python train.py --model="multi-label image tagger" --horizontal_flip=false --depths=[4, 9, 4] --stem="deep" --widths=[256, 512, 1024] --lr=0.009 --momentum=0.85 --nesterov=true
Rows from block 6 of a small multi-label image tagger, named by matrix and row number. Rows with one number belong to one channel. Each number is 500 + 50 x the weight over its row's rms, rounded and kept within 0 to 999. All counts start at 0. Numbers have three digits each. After the name is the row's rms in percent of the matrix's.
Before each channel's rows are labels from the 100 images, of 14976, where the channel reaches its highest value: "responds to" is what is common among them. Only what is clearly more common there than usual is listed. The data: simulated telescope pictures of galaxies.
# convs1: 3x3 conv (model.blocks.6.convs.1.weight, 128x128x3x3, each kernel summed), inputs 0-127
# convs2: expand pointwise conv (model.blocks.6.convs.2.weight, 512x128x1x1, transposed), outputs 0-170

responds to: bright star with spikes
convs1.71 110:591497449482542555620541498476500508495529531501513477557523526496493523478567536499557454537476570521526472446535542470554413478494413476571538452477493457616485539495534446491492487509441529543492492478555484568499463582465456484422471534503445453452504424516568504392395497490512644494449505484514483520548394566535510456473456443519504623583417487590531515499554614410535478412562
convs2.71 097:505588554530533428460583455479423548476502517604447610394427512404454527478503602545546433468470472480489507457504507520409436446465413546483474477539470506465510511500469489508488482489430499614551433545441486589496498456518522446559491509433383374417459452413475594574464538455518487499524602499474443505512411568536465525459502576416555521557506463441611522463515395474536491418453390477516462584480478371449479471524531481534393424487539453502590407491432437412486476451560431571499411524454561435517444453473

responds to: ring galaxy
convs1.96 078:472483488502512449431509516484511518513546525497534577507464471492459595437584544507610511486485453494402474397430468493538522441462511445467433554507616459531441453441497490516480404522500434487489523511451457528526444418408452455507426497473487496452425529478474550484607480556492430488502560425456502473549591397385449437432517481432457544535475501383519507532469525528455389495427
convs2.96 095:543515529527417540523436543524552510531575555409613579529438562500480492462504404584435538453497484480501487467552496478532461536511476379443404598530518479521574455485569505411559547453471510482542496522583528458475481504499563421482586456459546479521545531540465442459471487522404474479520539492590632543416613451542551529439434457453428465427428500489492461491444461492464463570564507493525449485472530434539463444651460473486450446465486564494463480449422468443512553538536484533528463455491640503472588484494

responds to: lensed arc
convs1.3 107:500403518377530521487516506499470446489500415552487510481479495428490532538433541491468460451457587481476556515523427397454510570466563461473500491581456538439552448523546559539486564560501519520540539522540424605479476478566512514548572488499475509525508515542413439581533614461499561452509561497465515470486507469502499516442341483494599557491536548595554595459563484550468445422409
convs2.3 102:515499487476488501577520533461468547509502449498434520505559499454450549448493511427500432496457564681519507438522496499551516463581392466480557431478438551500501502433496471519496542434506507461585553551441552536498455600408471471481471558528578522502466498468458511488457400575502553481475502455513437450525464481435473571538470433496476522459451544453540553647437468499453429528445530578554461503584513416487535509544608475466562533425509539531442489547544509417457470536530465489577505536530435465461495468437

responds to: merging pair
convs1.76 093:509558523478417477502550458451531528467587465472451550516455486469535581474634478494536437475502436519440466533569514547483427400439530507544466544536462494630439494444547419600478521473527519461554504420510452593413586551510460471588560463487499463456371438504440494542494588423465560490452516469507518455489452442472551444549568501503568447506581475437441529549499491491481526549521
convs2.76 095:518441616554455483575465458490464528465443501502593486463469476419459494438577579532553484482540460506517548591638498567444542551378501477488529348578477456612536499458611513430450490416600519441490530516438500458533478466567548481508503443473486561501468539495573549523410456549514621438457611515484509438509467603562513602496446531530531541521494458482490427602498475496484471502495475489434565549539525480539506467453465539691465528471511469539530424411484478530463420548540499478527539485533467477445441481486

responds to: lensed arc; irregular
convs1.20 108:550462479405474593535460525478466589485551439505532519508397476420531505489587528473554498480420503507493516482499517506518506450469512487554490462569474554581561534445518551556441572437510545505519566488545409544485503483563531494635457534533330460448487494570428607508512483567472492464418541488532544494497527548598494362473501403511528481532541576493458475432499524465547503529550
convs2.20 100:513491528556492440468569452605583544432457472491541451518493461443430435534396460502416455493448419477506624450474442573536437537568517523512585415413493582522435533458507540547460563358554557503383482578570527628568505501558530505463452543478511522557485450477604465434547539449517546502451580503502546444476543563546478495483473511537541472423509498436505454546532564481437538428454459550460516487545431421478451480492508477409367426456417482522442476494485456543465435534467558493417425467520576509604481516433

responds to: bright star with spikes
convs1.25 088:514525570542503396579411525543481503510431421486523429478558509502547478520492402511403480476465476469478560465490499488456577433536576525496505502456455460485542485552564469447453503505468521518465480520418526377578429552445452491556597423503500544548508498499543545530517533424556526563514445565483512570521511482597516542488402560454435384445379436406477509508487573539509505523421
convs2.25 104:461405569515510477481488499518456527480453558549496592505489419556396585561510551480481514583472477434482426478420423527433477509501583531508500520479486430507557478523474471502515477484555430502534450553480460536528483419509474513526451579472528508492579496586487423468543472511577502487538485499483497536605515476570537517587446459569475371561472516536586459571512489417472554534466449502429505441477488454474430426509430477445532485397434532500470589574590509553480470491431548475603520534498550457521487448596

responds to: irregular; bright star with spikes
convs1.84 098:516573511495572459513507485510433529514517469520527487520508545411550461464521384459466454525543515508554531485506594567527440561581456572491503473578458371540469457568534422474558576518571553531502479358470476537452412544486521552480546528544489462600513460479455453486562587588505506539469471501487424536502499561558480498565525594518483534489550374498526534523416525409540560437531
convs2.84 111:479471531441532458589519482550502507454519536457561554535474477454437311380440452447462431483502489498492500451509440475487551542425447449480515480475487502537448459466496515418530488428480413425503430482496473479536551410529498474387542433418456487467498398501544562520423502550390533425458444385449466508556570479532425448455455492489597493460560401480417504478510506513477487524575509509445446524496545478501446397482443407479436513458484488459483498531542477485531472490483455538510483404463442483487517541632

responds to: merging pair; ring galaxy
convs1.92 121:420518482541469478550486445481541454438503540474466543549516523599497535531544451509402506435540466473489544481535444460491538450500525491557453508435434587575458565475479583521438499450470501448453548492516526502516432502509488439492534443564439507464508466417485492558482496546516592510466542456549610434479523381484513445452521554389585566457516577426434552475575584567537396548384
convs2.92 110:454456514562540423484483444477463465403428527457526490488524568462571499475485514576460465509484471532456410464565582528538594422460477554529564443516480422487519434475478444529409468537469514511489437485598612488504486449571475574441514484455460423421443490496441500455480479515439437483460527487490512561523560440518434677480483500447471492548473504486716484572512650436479517487501479460460433543429454540456459466488495515499520513524462481427481520485555557461525429507455484503494559486537540475473524484421

responds to: merging pair
convs1.40 094:478433512428497514528461455498541469513467469477432523570533558479502558439469549523363481483545559463468529528546571480543527524467510539419512531435434568595456521536530521555497448508523522425491586470445475423490440536448438538432521459551454477503554503487454472495401565471448553443474600454566564504530433385474517535436409489447511494510502576532522611572526452530528435466363
convs2.40 099:524390513474520387508525459531504536469477450469427495399406439471538577490438499455454515398502459443494426543535517455535531522466422545509505517414494451514462527503471460442441486553510521509483461482541392459585534528474598514550561430455505475509535555565551449404458557566470422472441420533516487504508428468465445466500401441433452530479576521503428497592467521456561497442586510515514507547383515510496535477507514553453483506497508517499460464472548521463464385461508531565598494462538492439533515552527

responds to: lensed arc; round elliptical
convs1.5 092:425445491441523520482488518520543470505401469443546409591503499497493563496524556618461503469522484462515489429532491461501540530467568477479438481593455515459501486515546610560515404533463497459367490520462494416515455507494466440485520477551490571494506427502501550590485626445519590506574465487479579513519530466512477540456453490411475509501549582535496484510531612559523429493337
convs2.5 097:518484503494457374502451411435427573501508460535577549461557529551420473494464480550448486511585536508445549460463564578483443541560580500519512426490504462535427557478531521479452369485535505518519444469430557472608519542476487452482510459495465474544416481493492422467512431540461569441466565477496469495425469420439507561599490546472408493548465499426484465545542560461504491534527510562528513521495463490408418474540526486544393499582508455426508444489535543499478462570533579520587578464571460460478435518554

responds to: irregular
convs1.54 094:439544483316489553490484523535564468484380471528537536514496501576531486499497544507506446452562550553490544449531520395520520467524505477472479484468444515410535400570521543558480566503474427512457473501485432481568464508423411475478555497479497545545493475427528577507482545439543594558543486500510552515540514507506492564441468533426617485507512571438502581477588459494505432460345
convs2.54 106:459523474458499423483440456505422562485394472499545523433537431537553413499533461497457548449569524572497509564485467475492462439538510492564545534517416572482475440477528539434591469493563459446502485492463508622463463532457436452542510458505534483491552526520532440456539515561478450565524507516461447427453556495487443443484507511601493404504460493510496481540559492489420356497522432544477517486418496494452456546502516465507460504472423486508479506466520498445596481429557547534497551461572493476512514544465

responds to: lensed arc
convs1.125 093:457508523556480392499486482441487425482478493537486383499535535532514485576439463479482501510489606530508579511633548471532451565487455545505434494449419497627467579432622567549502446507505573437417522474496476519490544529438472521446505377512450482540493465498479437450457558423519553513498468512455548493510499443549495493486407502579549538596564547634523560484522487470484497526525
convs2.125 106:475562472514520570530533450444540435574444474542545578437508542484491551442392488514523503432526509466473500465541378508545536487384468399581541479472523490541535488511497360407469541502534429455483443540478473510513479516585519453583511350442581481504491457522487471562506487544457543533444572552539470521543556467568484653409545516599596543520537475468495481528485508452486457514485414502519531497497549410555418510537529593531535395520446454486499450489441462553524500393349482538595512604470559501541506497576

responds to: bright star with spikes
convs1.68 083:562495523503483533654492545543471510524482515509533520555480502453536521487580517531432505476465531509550457408598490474549493536568449524534503532550468456673560636501621505494527539444491543497440514544517459497540435600506580474411469557507436526522515524439534536453520525466545606468471507523437566518564532499476475590534492493472469514488468415549497581573487619442494544515491
convs2.68 107:439529375509507511453506546468458505473496552547505549478410466494491460522458389509543517424411435535473432541526418470527523504485504424538527617443488482519468504534504465487490465484445488445519469512453371574434545418474423450418524601454438476458440465448523513608582465399415408464526414528511501459447477532541420554417516474476499460507448512548582532478475423543488566476455414515523472449508441476480522454514439413454489414408495449441401470547518412512522485488463477498473519441375511441441465515512

responds to: bright star with spikes
convs1.77 100:500597496541513539542512481510604452515439554550502553541531496598513514486432516538454499450568530544534497482547490572500576565541451532497526601504441422457506578585543493541523504544552540492440383539523525406575472561502527502511503583529523488587547454486564483453513480502531539483610599523451540526494552497454514608550603587438566520465602510507566431554519558508561468508450
convs2.77 096:540550482473499486519493463542443446528411476498487530529447395518491439479482503497464444514452524398435466452459543488518428587610554508426469402613474463534488490530491538438515537480490418414424588443539483497520435437435570479566446531478497473491446569493541488377516477463492493473566444420525477471441498502536527502436444491485543543487559472494551523491481448546453466533438488490457538413520491433510635539482518460493559529559463497475397539450411536493488515523476458503447528533499415551475492492621

responds to: bright star with spikes
convs1.11 097:539490544614456450456547484453478528507515494564504523502563538545498518474567474471597558483536505592484430558488466615559542470521480483445474490466597497488549488558497415488451456561491476516494504422431541441543453471500560536531585436510470543542487456443476529492542548597456465559518445554361389543534518480383466453438480553441498507453510484482501510500613457502498363427468
convs2.11 102:552524537430424497533528523494422470484528550539502480542534447459417490450493517514450565498607502511488577513611431570532475547522460517537497485490628469561507560525460493576534522527467493418456525485492492660541491480529539530486512486473571577519644589484457532509483456536500414476539539465536507492515440471479524510462541523557406537468565466526471488448545539471566525547602548537424553510536419457524562512463476508438518495575629493497510513541479432488478507498553504566460440435493433531539545540453

responds to: bright star with spikes
convs1.10 124:447569478600487444508530476502464439470542565480468486447535481578513447478421505612559615529552463496464529531467472499472497560487487465482485657515493499450424428504482492445609503625469444539500582552493496547499495463595460490477540469461591510523490457504517582520462461552426550573571476495453474489543494500443489488596476563479490538544421494572502439532530550578472540616440
convs2.10 096:517431539450393501417444574485531448532538560377531412488526485587453520485474521486486527543551446554479554549401458549483465575617517502394494448559485517501566436506439531529562508478489549524557458532608468509542496493540445500416596504469460526532474464464457486421520455416502513511612479506524483360576445520532503552439532470460457527474503445484456423487499504477481510583485528518460438505518442492459443603463522530453468565526541571445568588434527597466467493464500489491471570451473469455491498372413

responds to: merging pair
convs1.121 093:423560542511519483539545487485570505523510603474540509545510558582487520421564456509422485547609435575520491436518532505518539454514532504540399645459438537508494476507487475578567491525457466552462454506464453438545410466450474524517539477532569459524441506514622490568454529471506566484481534553452383537529518388547460480535578555419537489489476538396507519504510611564509560502472
convs2.121 103:525476450597432468420386451457509432443467514458484414442571502546495439437459535503435448528493596501405532509492529496510528513473486498444562494523514512537391540475590453497508418535491509386533467483565407456582469496535388452487504504481479479502449398418436444406481527501515466530577488455445441493450412471452463509510521469507372404572534449445513495550445547440498477344541477471442479540479569537451509392461458491457463604551446425402478558506451460417515472574492514494451502532573466451519489526497

responds to: bright star with spikes
convs1.82 096:583527498564558541585569562510574450537538495507500525498529492531490498467406572536416465515510484511513516548524508614561519570510445490531498425622443476469521506485558487479515534524490576504420576530585627436497513535545599512512534557604558568545544494495527486469544571438491491605560487527409575523467495437449609553575478550512452493541490476526524455490506570478528401469478
convs2.82 095:517494477556449572541515524532545524513591455472451567550440445555506497476520548652593456583512548505469456423441517541590526450577614474456509503571504378487465495444386462563500485436444530508493514429531467487547526436524559458492568515464431506526432452509488463535449472441396475465502443476620574532477551518561447499493493541470541438530530474391564375453462470606495458507459504486533571412427546391497489522554471535432552478519444507497519501580492470580567565542472441483499546532520490526483564556603

responds to: irregular
convs1.60 109:394383524470481500422475513503489506495423426542488490480489487437498517527470530605592515434601499493459474531544550619468416548459484555463466436574423467576489482526559416474436426501674544477521525476466410430511490596451446524470522468461523477553459490529503441472553516444497576498458547511484559461546497484453494497585428558536507492546563452514507481532455579443543466505517
convs2.60 099:387569439514387438491582563588439475518488493466505435518450591487534531441453472469468447496554456444442437484559514467457580532550467467467524533499439528570495460499551523463505447526639462600482538438480411555428479456557602550520497482484510435523491478517539488426517459516462499486595480542513483461390557521572507447527593472573395550534414563479416581484566468479520417484496453507541522463458516492424612572527546620498504550509353553477391479546502497516442464416554500514517555456508518528497458497470